config.toml
n_mels = 64
spec_augment = true
encoder_norm = "layernorm"
encoder_pooling = "mean"
beta1 = 0.9
batch_size = 128
epochs = 26.5
Rows from block 2 of the audio encoder of a small contrastive audio-text model, named by matrix and row number. Rows with one number belong to one neuron. Each number is 128 + 32 x the weight over its row's rms, rounded and kept within 0 to 255. All counts start at 0. Numbers have three digits each. After the name is the row's rms in percent of the matrix's.
After each neuron's rows are labels from the 100 clips, of 14976, where the neuron reaches its highest value: "top examples" is what is common among them. Only what is clearly more common there than usual is listed. The data: simulated sounds of rotating machines with and without faults.
# fc1: MLP up (encoder.blocks.2.mlp.fc1.weight, 768x192), inputs 0-191
# fc2: MLP down (encoder.blocks.2.mlp.fc2.weight, 192x768, transposed), outputs 0-191

fc1.436 078:061092056123111176169112110144174147189152195124077102152172134138100169162145152121150085097189174137182162119128178101161116094143203202147118176120144088085153112110115124127125132147129098080138113124137112091133123115112043098109093103048114158084090148069102121141138148095101085105098085135102125090171169128127101112136129150105158115112133091181163155160184094134163140183117160119141183138122119121144122140161146131128171130117143038084131110158180140098101155082090130121078087065100127108139157100175086134122126088155127138106161135072122108143148155144118137082
fc2.436 059:081100070128148146117148112148157154170071138172207172135201187121110095134162135197126113092085148164168170156112126113123096146125124128125117159172111133120093139163106079099122124123168151165077138135074149136119125130109093143115094113130211091149112125124103122118139145142135123147138150108149108076146151170116165137124082120117165111129172101130120140102141141144133140122120148106164098123190141120119113119090131135130107070092121138061110120133162215234080128184179156132078157146103079106144104128137122153137048026060097107188075097113074146105145137086117122145
top examples: speed: fast; turbine; thin (high-pass)

fc1.242 072:119058072122068176135153059117084152117125153124120161105094114152166120203109026218109102147115160156172135148116115141193153108147140149129182185078144109137119108120168114107094129153133121113146113112141148160079162091095099139100080105123138098118122115140146142165103081089083148108146068144120125104130111123094069142138144135170095146121195173104116147119140104169138152109082164134112180167168095094111142150125146132140092118174090107104082102111099165133131147118117133101067116083155125047096122126110183087183129077130073137156164138154097126122057091094068152119
fc2.242 051:100103113121156119133171132117135147228217138113215168123133180167136119139134137198084121145082187139147138143127151123103129109108136125136132157177107114124108117119122135093120136067169129132119139094092136105127118119153106102111103095133086083012115136117153126125131103136132132129126139169106141137131108163128147166124181229086153156130166160113172123124137117196176154121114140134183161130152138147133150138175165162126139050091138105069105076114128098141183127109114047130024160124103119144115076121181141133130103101075165089133116087112085133099065134126118145128
top examples: quiet level; gearbox; turbine

fc1.305 103:099111081129144134158145123149135167088123171104206184162111139124186104106128106167151118129155178174117126138167176111140199151111162131138169105104109115137066133148108109127134106065099112101136106116126101118103093145108119149132181139109098112061075151123074149115152064138120085121112172117149159139106087075106114140174173094145144151104093172177144147173135156233077200061141147122119140185149162221153157120115177147148134128116101101122119141127124119091099132171103138088124138144133159165154137091102172141173133110108137191186128118126099065038107129134153118146
fc2.305 104:055092113125112146137108130107132125042132140152156111135130177083127132120115146209174109166206186130126132111163146107074115187104117135116144150128125144124073126124120138136132115052109132108141111048087116140153125131100171128113112111123050139173136137093141129135145096144127103141160140077161140127149161118137097100133124151130146136109094162164095127129182125124061115132169138087076143129133138133112192123191126130103145189160125141096120115150124143147110130166132130141122000132145121172129133111016114192127144146051055183165109118081124115131164136151146122112
top examples: state: faulty; air leak; turbine

fc1.271 088:081064134116089128134135108165124131111129168107160134166165163137090185072156151167121093141136153129135088105107148156154121133183119144091142162094098136107118115089135094058121127128088113113087108115120119147137150103109111111191129142150175101174096122014101143179106122081151059117148108092151154076116123148088098122151146107134153144150093125107153168121229054109133101062158211131119166174133121110241107123162133125126136142132139102072146122139144121131100170128115082142150144105093068168111159103158145148134096107048114133090131107113084128163176145133149103086
fc2.271 095:122118125132138104153141115093130131126114125174226120139077077198127119127114128107162225133140095123090169106152116135079157135100059142174122146159084107156192118117145111139138130078165119179121135131075143098115133117172219135162137127175076113101134117125159116122128121154125128149120124132153171141128105122126148151102055147142085123135148255087167116134099102163161140130119105122194141105169127139134086119165161150095110092114118109088137151078137133185067160121151116113092162139112122139093087147068107185117137086079183068111117119175112145107062131108105121123
top examples: speed: fast; turbine; thin (high-pass)

fc1.648 086:109126105126122138145154127137109195098144176152135139134157108140110085172171104151192106105151145181171122126133183170125121135140167174120162170101077056109087102108132129092110079123138165097112121123185095124107171164096087116095072111098130106176074101138107137163084148126080125129200161100134101126136170175105147135142114112189142156151146122129187184090162132168210120146156137147158172097209147104134117121158166138159041171116173160127149126172173122117120118125133080084119124092137102144116172066073149133127115074134106134138057108109148135119198135119081127072
fc2.648 068:071107192127127126151124124163101116191185126149216151127149085237118115133128121146104092138076064138131168132106107134102106098111121131105125121084083119113177130110142121150127133105174137156119125099194157141141138134169159123107137139155118112126159133142134133120138195136131135163111128114118125107131149169115181130119179125094168131126140094139146123121076125115207113103135129200176126110135130132103020119156093141139095064119138114109104038098139065153033118059177172139121110122176122154141146156050127176125114116162202080138145116172140130140149127122152146150
top examples: speed: slow; compressor

fc1.191 115:126136148110140172146149123145157132152100161147116198142114076141082156106150134166145110064126168137150175196096145120110079168103152161079139143109110092150080085134116151082112039079151155056091102121107145150123103124100135124149147080155191133212080137123089095153119082147070133158163127132156141123091178165111141117109149126182180199115129122097092142111216138087130121161194130114088151163127119109129105091173120085153128141107178091133151121184184122132130159130113104160104128082149108098129137143073135091144059127108075162140067119141122133168152104171134111080
fc2.191 119:143129120144099163086133134162123127141169118145148198159195169052115175171144117112108211107093085093071107100099130150171144151123124119131130102136099114124111106143123137107132141223107113109109118132142115087114133101161049152119144042155119171091142139097119123119145128124133104160124090174150190170149121078105059108111067185087167148129111178160080128137204146166142153073119124108106120105104125143140090139122149109112124091103143120109126065197160177077075130041081125108114135124101115141097093134201097151104137090149118121120119096137124119106168121053130138113
top examples: compressor

fc1.250 090:159096097119105151126140103138178136161127184102164077140118084147158132143136149166123095059136187180164100184059157133123143147158140145161168176096103144135153146149118078119122113102141117089110081099115096078155101111078145175101107099056165068060092123115114123137113067068122129135116168213112096098104150156148133121163124133210099116140162142087157081091112102078118133115191123167130152161188100132122102124129151183178100136154137159172125129160132147160118104135163146141141104081072118141148170090083131084145122091055083109136177167076098159165124140131094140123
fc2.250 081:085092077124140063092122134162162139143029109134160161136112188080127131103119127183141196114154149149185134130140148126123123111133139119139130166180136134130066164147121136096115129111164128131137129158150110129117126123110066153118109145149163138147147139106134105121121097112130138189133150136099133102097158207123132112127198164140190120127148149107062150155151123109112125183104120083098171120151121144127216147217188145123118084074116100128137131145105139078083136127139168124101089121093107118139095124095121058129139107029115183165167090049109143136226106126091121090
top examples: thin (high-pass); fan; pump

fc1.411 112:116127155136096140161134101131152101119126185192136172166151088177145166172199057203167106048121138131112169132127140116119104127099096133131156137135147095207142075142142095099119107076111114097063109084126139129121147122068107081142140100119177113169137119102087140163151123076148166137109135091140187138088143145093154152098110180168115092102203087120154160097143165118172075151139134116103110129120078106129100131160134136188059140141159130139111111141102072079099099159178088132107088044118086143131127159074127148146134092064104138104146120081118128177182123130110143158
fc2.411 089:097131139125124196147144121057088132056186125137118114118182093082117108154146121114091130133155149140139051109185132133117150129129141137119138161153126115132118135147122130069123118133073131115128127146172126120132123133067104182127142176115088107224113145109133131129124100135139123122130101039132096140137157111135099143128193132109097139134130188126125119117155130141092102085114125175133139130185116136138088118203139134128088167089132101103121097144157154125028130118231167134134237127155119132125116138236128100128100096115076131136089119166127123129154112017115137148
top examples: compressor; conveyor

fc1.202 095:099123109111098126152138130188172149095146148155135172131145167129167138152136086115101110151118143112107104191140191111199199155113160169136168131104116078197140117093087091151125120122097095060082106116121119086056073116098091166104123142124153065170047180127061152191112082114076106146158154117149138126148115126125129106115089095151111169101136179085096088172161149236115159089135126126076145139170134174093125138148128123169145180130160169113144135170171128141108138100163158121107127089150087134133100156116183099131132080100108117140099075095095095128121135088106087119
fc2.202 065:107130165135122110177094117185119148175077126105152103108095180098122160106136152134117129155133132119095123117128122137075102169190095138127126120128154113117157129123120129239114123109142128150120127004092136136116117124129199146119096126191091138015150135125133121126142094158113118127158080134156145128146110128112104111129126095121128153132114136098132118106122129158124099098138124180130135143093130146139088136110138166106110088165133122064126237227140123101132120196188168131213108121162129146115109138010132116110135138122137131138119100205119134108068119117153085100
top examples: speed: slow; electric motor

fc1.236 065:176155172149109161158143133105143176130110175111146171180119164168145120133107102191096106093123212178150125110140156107175112103173108181156145187138173094022143082121113125106074154130100092096151083158159120124143113126136079076087110115128122080146126089106142118098070131185107162161124177159109155127142151133106163099143092145133139122067094120183154110102126097127138191128182140205153108116136155143150118129157155142180114145142167124106152063105173166145075136144097150127103082094103158128126036116141162097157073108109080146172085142124138136132156127094149164089
fc2.236 058:217163200146147099111146124159086102196104132153122127138182121016133093132136105065181091132156062112146116138110147133128118085124140126149126123135168121112180141140145125156130116120116122143120099104179132121108133121127152148136123147129087105083120139126106124118102106139149108114121113105067079111136166204108242150133179079045161124161135073126102135143130143128160141160127143188111127146179118101108132144086138130124089059058114125109112107065080119133140122130176198110137149113098153125118139126170127147140038116152191109099191117101171124156115120140104174161
top examples: compressor; speed: slow

fc1.461 119:144145121103114150077155140127108178150152171132148186151119116187102092130152181156127141128081148202213163130180188143118151147112168094147116198104157137100053161139086126071129124154152113081088104159130104147069126084130104147055155096140087104101088079114136111107169123164061133158138086129123088107068133138186121165158172152121148117117117157160165088114142075122146168129160119136168142120167101123209155091097116167135172170156143079114083109154108122119079106140109175154134152124118113095102071118091165075131141096170111100143135116116124148116129188163146134062
fc2.461 126:158101112122130121175092128063149067141120146148104053105144186101131151152105115147143143159177106065124121141056096142117139099127162125125107131193161122142242143128147103191128129146147128151098157135136147113126121123167143056136052185107160128124138175113139120138104185099135123092165107155135128091172145122100139112114091157009172106156138124101128144156064123094136099168122139173138109118143156124124101165180150137142138138158087145126113137097143172134207116077101050128108070094109115129110112123074137186128119149081105134113153145116118160095175131173156150189
top examples: turbine; text has "speed"; speed: medium

fc1.587 084:200255190176169171201216169102170123160121153123097115124155131145136145174126114141101087160154172134178110128127074133148144126104141152133115128081099090116138113117118124114170139086137127119097156109094157134153180109111122114174105126093144071158158136104080130120146133106114135107161088110138108115144154160089104113109103158117160137095107201116165161170135124110155064196072167111151119126106140137140195117200099120100106158152188148157088070176168121125154134110124078159103115086134072054102082149106112124134110110140127091110096099112122135127150138107138185151
fc2.587 071:142035143116139191161139131120127141164152130121203255128143133141121115135127131184113125129121097121134096104221141132100116133149118130167149101097135106098102139126114141146135127158169119133113124127121109118119133118151043175112156100101103103134145117128121131129120120163134120128118119106153127117106133166135120132140214074130105137125145100131139135126084121143124182112127160242187121154171127106160108120147132145164094134130149137090125142129145082151037123103175125115080214126196138139146132118100154120136117105156013130117138161206131110144037110186107142111
top examples: speed: fast; quiet level; turbine

fc1.713 143:094119098150120117113172122124111116133106227111108122150178162112097135107126134205121068174137167132124126086115141090098156128107134121106112143099178150115091160128100140062115114087150176079133072157145105140168094114115121106193120141073111130164099164038058149198173099141102061147138144100099148129125125154128112082180171175134165082111085127162111143173184101186086089115125217105078168165136132158159148138135107124127120134132093126146182124154127094133129111164086165154108140131094124160119101098133115112178114158110109163150134140067082144129151180188168141088
fc2.713 185:168111096133122083106132145084132126117108100171176135132149128119129115144128137133090207162140064100111137090113125129154128106114114126177125109166121112158156135145154142125122137191107132181106137187087121104098138108198123141105126117134123134109121140116139120111132117126141134141106141204140119140122113090131088131108052150125021109142150221142181120129095140151137158138121073115209150101150139131143082159063183165096153087106115124125114124127139194187093098041120090106108163116072119149079076141217109191112150083089175109100135100175103142108101164055091140121
top examples: speed: fast; turbine; gearbox

fc1.426 091:140125157100178120142161142117133146087149218143139106121180078147147146168139132146156140125132141166188187083179103113166121076134138165124162128111124106166122115104123136099136154063104120075120118134115121143099212129119081151161108101086138082170113104097070119143143109129136118119123152063152198131179186197073144111164143110171125154150193107194150159131143155155146155167116157149138119130161088209156106112118127164181094116145141101107140102154176075094075105140158060146056135102134157140130068129097106080144110125128077135125123096060107101066115120139108151117
fc2.426 068:055124148143133163184159114096158119187250140139238210145146103183128093070126134081207051121167110158141197118194150120161147104163119143144143141116121104130145111117118115071121122041095119150141115136119096099128123124100120124113160138086080084138133117094119115120133117119136117147119131175143147137095122140138139139151201086191074110126150060110168110124148117147141131077120165116162114113138129148144107113131125167137119122077132132126135106121149101119119157181220097135043148133142121181167137133137139153133106106131115086145136103108083114106147130136094159165
top examples: quiet level; turbine; gearbox

fc1.46 106:114114113153156130145108169143160130122148172112133143156111142129123112095143099166235114109142147123108236117179122102113183142113153120134114120075119106108096158116102126162087089051128122114177092119133088127127157148086181164125129136124056111043117129096102118087181126158119125120121151085130096087136102174099132182115130112110140100138144109172116112109116132179115153164099126122134116134170108166168105144136144148129173175186130173132139138151094136142152132184217166116114133162145148152142089164106132085118134123105139077172148130104144056017048131165102105059
fc2.46 111:118096119111137103114133128103138172046119119131225101127151171125137138158127132163119121136175185158157119116167137132085107153129153131129138107127137125124037140142126135140138154111114126106115101114103103135148134121159093167105157127134111144081138100135148155154140112150123142081148144074168152136106074033140037117133155147108130144112116212130108145140144118163052159063135154113102141133127121175149206128106160091100158181050117115131127091148161178114104101050072081112099070154109138167109096124161133172139160152073142203137118127140116108109116123018139137102
top examples: turbine; quiet level; air leak

fc1.368 150:151128129122091172094161147153106153155116164098150172141122141162169111166152130144117111070070163213213168120178186114114144158111183108131184191106170146142065161135074077082119108149155079096097092131085117135072130106148088132062159112128115065090060108134153098138152068175093169152136107114128102117074151098144121154158161106123100124093100122143143079126145056152148157101131146121154121160166091159179180089115121123205116142138139141129058116122108106146099091140092157121112132102122118078122060110105175104151136110134124121148133125104084157118105162119162120072
fc2.368 175:156117076134115157151113141084143105143173151156104074127155192091114156163103108159120170162177125083128112118072108137130137101129136142153096148189120116109218139114126107143133130180105144139115128213106112106125095101129078109126034203083129109154137136103140143135102166114115126095147118177141171125151163109112106105110095187031159101156149129104140136149056115103139089175114131181182149123176153118133080150204153153143137143129092098132124107113156203175176125052111077122124104121092118164111102112167136153126155111101095108112153116097108168106201114134116167186
top examples: turbine; text has "speed"; speed: medium

fc1.89 149:088105108092068164159092092184141121151133107066084113157123191157132162077130168089113165172187132105151105132116110186193156163130121219091101167129048053154159038106099128116137139153048129096094152113073113114136129153112135113174101130162104120151133116079132110134122113113131084157124123154163100123130143101121128164126126139162137200173089170124155135095181148120103119097151127126119142151084136135159094161186161138077135145150196141077133116146182155103116169119145136134119057131114168124129124137120123146117121146110113116088110067154115087071124127113141057071
fc2.89 179:146099082150138115124145122066157135081104156119168089159127142117106134177141116194132132122162073135134116111080154128174126101142149135186148149161121136136160115114149104109131150123121128155131139191147084091145107091175125103119111144075150082221132120124138144106130153125102126136116145218108191161153116081119086116121084179066084124144137185132140134153088117137137151119116149083148156121180129128139142150049162171106154068136095166158163157102146186122171126082097072122154133129043126143109105110210107108126120048057165135148168117095076136126069169077124120176
top examples: speed: slow; compressor; quiet level

fc1.432 077:095147122140084160093162066119155182135107120153143169144175140162164197167194147191121111105074139200105151122179135118128140136144149149081136141140141133110090107159141110096085123088170096048105087124136116117064142151119130166089115070119139119134082094150096149120113107147109117104096110134145134121097191125116145175147131104179119141142164106077179105185150092167142181135173160147135137152185159181194139104103124143134077147178151160115110161162104149166126127158169161087118147064107115097070089097088175098124130035111092106126081111108087079126115101097166134116
fc2.432 055:001036101123106061154105124148109076231183125148201130113114176178129132125113119154106048145133118123138131126157118120112117063150127134128147206184104133131209116122130100140136133147140129144117136098132144117138124123122072091109121115113088079025132133103132129109124157124127112139147135150136120131151133171111157136127212145049157119119124135132185117132101111096175158174128144138144135140183134131113030123204113154123113131139126131143112161166163072140161107151189119127086168118160127116131123132082118149148108092146172114111148138132133130120137113166145152147
top examples: quiet level; gearbox; turbine

fc1.144 100:082094099110094135117111104119151167124182101171160101160167185192136129195136140122096148161049166171147152178131160162158174193095142160147101164128131112117147083077110126148109161123138059164097107088057130096068099134162152116084123121158089101064155070184130132075151150114106154129104110193141189162132098081147150170110137139134184175126173122149166066114085157147173116123162107129162110113154190197159147108118149148140155113103136126071104106103095102121137103125083155135125112131161105160135092115130131075112097135111103068069116120143147102094098082096119112139
fc2.144 093:121109094114125209057132121151106123136023126093124169127148111141137127124135119091144095120145176174140109084187144135119116075134158127110090255130172165140103122144117139129120073120157157104136123192165124135113135133153099133099053064130120110151104115142111138136150092149137107123194139093150106131106097165118156119116149144165132132109127184098130168127145138117185125149153115111100136125190124148137133123092129125153107129133141163165158218184123051119104098144172085117138178146114170071128120139182127159131131037142092104100090112061100137150047114107130136095
top examples: speed: slow; quiet level; compressor

fc1.378 152:085092137122151120170142156118172157123133172159111175146125090192141141187202097180097105068111170181139126113104100141092135153156096158114150139099086042156103068114161107108128095129145095126102108089100144126113135144117141069151130073148168110159107152104112134135146167089129162135138089109197144100119159154099190094078144164150118143111149110096180169073123156077181138170166154115105155132168099103099118098170139135172103129106175142146101100134136093128094160169180079152110076081142108111124140171085152162176103092087094141133035149103146112174161154172157115170
fc2.378 170:121146155139144187149124122152107161120214128137133064122216069065125107146140106034122138129135143128105095095164095120144138109131110139145131119072078101105133117127141136140119157195084121120131135177163117105160139129085104190139110200108080123189125124124163146117107110165144122072138107082111120135100125066137140132131178099135124126115127126128071126136131139113114077091138139178203129154137130113159066122157105155122114100099116098119114132162137141162090147052191166130124160123133121142144137141250094090126139137161119061117144067111087122152152133023111142145
top examples: speed: slow; compressor

fc1.563 114:111141126126130126158150117135144147164165148132169158154132131152141116125157132137062105095130170126214101109127153167195144086146148213106160113107080053159142063074111092107105138148096104140087134063074134094143149124162081135119107113114129068099132131108124076098123114080115145097168131186218204097157146166096183118126116146086109151140111125172162146075121135152169143158101135162154176140142075149134150130203149144177091146173129164120146111142173178122135144089089138099085127063132121123113027089174163132121079113131118129079128119118138136103108152114109121106
fc2.563 087:119149139120127079104110123142129130108126142108169216141138191158130123127118120123064099137140138120175146159197144121133108207141132128108130100083181134135138121139109123108120117073197136097131134047098139132139128130083106128096151129130115119115126125131124109110140193135138128130151128156123142126127159196137165114143229127073132126130119095115129129133092130139104142142130178077120137139099139127122236116243067122131114064110132129155107112114120009128202127067048165140109161130182118106145114124110118083125080184153093095122146130108141126141119121195155117098
top examples: state: faulty; bearing knock

fc1.704 059:128137077145156203155109135109096114129160148174155144110118120100165158172185125220127083137115082088167110146168100085145121145106140146172156119178162127153159106153145113118131117100109095114150103085106153114145117203108084061118110078148158065095092094106119107093142132154147183117165122170158154152156123130144112149181191160114174113109139074143099152108105096118151107162098158103122122166189136163081168134089087165200115140178106176122068100171177140125139123104114068130105141059130054096147134148113150068113141097104123153106126120072081126114157129187165094151
fc2.704 043:100081161133133140147122157136114118235199135128174157132112182125131135157126136164086071142151112117206171149218140131104123064150127130114137160147132127129150139095118129143123120086168119113132127108071124126128128125114113122119122162118097101103146132120125126134127178110117126142135120116130113119136146204129167122135248161090158134121147077145154134122104123143152142206130169154155128150145135146114085144230137137126091061074132087173092061070131000152093114111137137122031175113148107108129098117137114137134089114126133144138094148179157131138147105150114138114
top examples: thin (high-pass); bearing knock; turbine

fc1.536 083:118129094097130137118116096118135128122101189115095150103100093104115135105155148132075118042142145131145159152118153126141128124121127201129133176128144136140084142132160143154186092114109130098144133096114123166083157138098175116138115153131167131109054093131094096168102091162092106096178089166136156085181181161082065066119167120167178203073216171103161172131114120173143175169108158145145189154156116128052124104131085088125116153107153109145091095165122148096135087121094086072126108112129087084133059103095094139137083125124093192176092128171137125113101144153105124078
fc2.536 055:103131119133138197109114149116118134246226139150233130123150180161130159156122139107175182144076105135104152088171098143123136134171125124147141159195118132109144103110133107129124167076095103111099142156115145103096116119126107149086121109109093118088151151126127144136113128140120125140113097109146158113137103100129084108123148155104181149154134070118150112129151134128201129107140135153171099108125127142145118112189139154125099145177128140166095046123169073155054136030062156125043131111181129142186077145126110145130116164161127084101157127080092129109202114123111139143
top examples: piston engine; gearbox

fc1.136 075:107137106125126103155150069147154160139128144183110124124144136133161170144083115143102083141120190151121119123144125150114166134103128177156118192118101138178099069108104130107093152063117107106156133127154137136076160145132131100185094125149137123113115184130085112144151122062114153154119089175088165142124159112122104167121093184165126163177199192076160128092178108174139158110084209155104147116142034198126161095166135110130133131117221115083139069104102171145156103140078107150119094083148099162097074122174182117171116089142111075131091163122098118109116099149161165119
fc2.136 062:037131104109094105144119117154122153204222135163158144135120118226128133112139136102118139143131159139132136113159130129115090117155118132084139168196126136126195107118106118132124127115160132101136134092145148154128128153125131144115131100171158110010113118129124110130112134100113145113165144092155124121101147187136148137111221137143196140129142044118138110118113147086195121148154126187142116129126135128115134092255080123128122160092149122128121112124126077119116171157162154156072091107209115108177106148099126126143079209175106083140118109126125128101168118154090145090
top examples: quiet level; gearbox

fc1.71 059:057088117081083131106084093165087122181125143115117149120123135149101145126193144218145094059073151138140143128134130144089096141144172100105157193073117182104083107129129159126076094123151168121117069096093126159136128117115172108110100107193168091143134084104109105124138112160114134075113103090164178130101148127155137151099123083150191083153104059134102093092089134129123110103167128180121124156159127095166085112131143141137149152117176120120131141155113135167104112159153147149114118125157100116115091203040160112201180063155078064142124139099153108164176170156125112125
fc2.71 056:089075108139124037136073123138111075092118134159150084115060184101137127134107133172133139157127110157130111163063117120088118129179124114109115171126073109128209102127126089144119119084255124136107141110117135136107107141168159134062140098169157098073176112131140119113122173130139143180113149126149122117130123113102171111096213144074160107137098188092146128129062123131137148157118112192116115088152131144099097121239127172136109108117128137160114165121122105163179118146113138125126204087127129123132123109096120158148120109090164172179138158143162134115137113163145142164
top examples: turbine; quiet level

fc1.1 147:139137136122100169105162096148142139135130216153109199111094114122173118147140157099122126166114174172157126145104158106119177095166114104076177152107119114153095132117097145106106109157115075101102156138134145133071188088095067138086086021112184143138082173152118154105033072128121094159160121139141085130119148118191075163176114109134119135081102121074094113171196134164126178128157124094085148108130158149138119114113117085151148135130134094140144095174137212142109178145098104166171111115092145073085155122126118156169154136136123183123106089092134079133123083111106124170
fc2.1 185:139124099144131187181114108104177132126074130091112095139170167102141174118148147170124198129160093086079168118122137130150123189070167146215129112152065108134100128116140126165126132105059100153147111093104093087137117100190176109144102203129107125144126126111132132161124139108105107124116159121142142163149135133115096111104051156056054129139133207105117143103121128121080150120128087089147146130141140124190101160147189127133163123198118147107144129078131151173180143096102119102090108125061152176085103129097132133121131108048152136099148103147091154084032137085148135129
top examples: piston engine; squeal

fc1.433 127:170123157137120161144153153134137134084107174121198115172135154129184133189124143143116086180138141123138119156117117167170102144162091145145198135100088070125130128052112098105088106149073071132145088143134085104153112108116103138072064119062091073095127112094132139115072146106132106154128096190111151104146158188122113088129083122137093074143109141112160113105074112156176097104155094131142155158240158090140122174146183166169133127130130127131134088104137194165124138136122157086164082110118166167073164109177158115145163088079122162116145120095121160156155170107076159113
fc2.433 172:108141122127124128156113126172136160149096113171138147101128139097145139077135126086124255109123128100121147124137154116122166221149123127137090091138099125138100144134139145173132157094152120131098128025101135131104127127158155145138145099207097199131151125106119102115112065112114119124109105118167151150138148122172101134097081137102150133086136197150046120100169136135035130115096102127092116101051129144150165152193145069126176096139140105094170110164129158111136172085117141133103077136110136162089106136053115082110117169063169148096130097182131128139071117075157121153
top examples: thin (high-pass); pump

fc1.168 099:176194182176207238168140163089178162199113158150113134117200132124110137140104154120078130120140140135105113079103124181120143122168143113105078101125081041125176056056100171135077087178147143151099128109155133155088108112182111124159068088138138123076122153080144139108136115115102103107104146124152166071142142147093123098068113145091135145155107146127117142123142110110145103163141088177127084110130127110142078111108132112138116108119127123152141108108149164135132161063082062120060155103137122133108130107176156092147149123137124094079098134161122095110071136096131176105
fc2.168 104:116158194101121190160166120163128111136178129111039217113113157184138116113134142081175103142158157135102146131153138111146121130086145122113135056000139126119072124183118129043141116146078132108132119154188114129132115136075117092150117122100152149171127142124115129127157147154124121168139104088103157133148148122136095126141105085155104140110113000085141116125136141124161095100126116075120117115100107125126227128130087113094131182152089112124139149127130080122194129172099159128169150135155113111137121113142125119131110184145082119147109137085159164133120114109156130089
top examples: electric motor; quiet level

fc1.54 091:140109147133100153126148034131112200141144163200162170127155116146136099130143065146135107097160179153112114114171158124059090136137138129141188154081137102126088102127117136078136109085104060094116108142135107135085122095065121178117162151107176122132079132086152194162132118088097134129135175035150146124145147103037118115136119104121144126127166057139141142127091117091154072133157198073127108101142142095125168088115140119136122123123149149161139125133144142125123138124155102139127144078115066167098123141124069105145144078075119094166085078146104192174166163047133139129
fc2.54 050:061166191119131159120150123174104156090145124142069136127158171068129145175135133148031100131121135154162109145140126119140132124116119120119136147155193119131166117128118128090125102215140143121108135115179128144153121143098108126133145120130040102129139124140138133135132093140126134150124099127132117133152178181116130153132151130119217118109126053113149108122160136166187104175132121194106125134164117133119072120111145133135073137071123111157115002090113151135018151095180183127169089138123117104121108125248124097135099134160133126102097107159139135155151136200134121124
top examples: compressor; text has "speed"; speed: medium; air leak

fc1.415 106:213255148150130196134128108107142144168151130137100114158119125122152156159131124153119136139101116120164119116095119166063111103101126126146142152156156139120138156095102132100037089204118105124108121142120099072120149063121099106140062065083099110093078125114086127113090138114096083153149133164130093138137092133096099150108101129096150130135131169119124169174131121104136087096187109156106154098147158111094096130121152134119112122131149175181162159140153126100171138129160115066173118130118110095108127108162064179119146099132143169092043091124127104029132081109077114185
fc2.415 126:175185177145137181079112101115138153166058146084095038121090144107126096095085128106205144144161135095094156134138124143108110089066157132156120101113163142135076119143126119169137103145074075090131133181135124101136175114116197129162073182108101124133105130147135106154123021146141092113157135105091094202108125153119148159158114087167093140116106122113049109108183091121135129142112102062155103144130144095129120128044113140104110163145135098167082180089122111095118156149108123117123110128102130102116127104121149116136152123141165159143140135105134139133000134125112165089
top examples: electric motor; air leak

fc1.183 150:131136127146127119115112129125079167159123145094142207139152145143190188104168132179123130082100131244127133171090138095163137130192160101137128133119154120110134152117121129078054089054147064102084070054111126122115086115070126154092149060130191111133109099142091163114134104121136168100107138155110143110145145138131152139072108058120119128139137078094116106139117157190123118152162115175112060122152131097171116126114136142145132172147124160101132185118107175176084143155112169108158146114151106088146142146064140081099055069108132141184100093140122099121115108101161104161
fc2.183 152:120125137126123096121138106184095127147119132118000122120106160096107133136133117135105100135100144097128125106155134141094112157113119120089136140105151138147093084099126112135170150240087102117132139086163127152140134128122107070136148094132122148041116134101155136135105132117137109126148156120164109085126141130130148149128119189013158153159115135080054129138201132124065138094156159083033128146065141127139107132110095081144161114118105120124153170156122140102201145214150135151189129134151123094137107124169126182135084124145134216090114167168151112124087083094145129115
top examples: turbine; gearbox; imbalance

fc1.295 103:088086111097100172117154117119085144071154157166149147135153161162133144205147100178121129184090180152163126147135097131116098174126162153103189197159113109111099129115099084142113161101167143122124127151091138156110152143095065100138056054131119151094103114170114137114119178136125140130137129144142147182140100076096186164167151227152149153118097116152097148117142154119193130112173158167108195112151160058064174095139114130144120073163153076140151171128068059072160091125152140169158092100137093124136170129116143113160119099131121128094096115075169113102145091120119133117
fc2.295 082:004064054118142123178110146093161120166170122169118196120113155116131140152128126166135098152181109118140123148146130141124156122112118144117131152183133127142162127117134133154139105111187141145133124091087155126127127115162150111140120098135119120136148128104151122132117098104123145100121119244117131108091073160124174136126250212096172120133128140126113139126145132141119144186121115130152140121117128127118063123188134109146157029104125101111142173085105000109125126158120074129127159118106124114118129137099114095122088120133194127143114101159127095111118091119112133152
top examples: quiet level; turbine; thin (high-pass)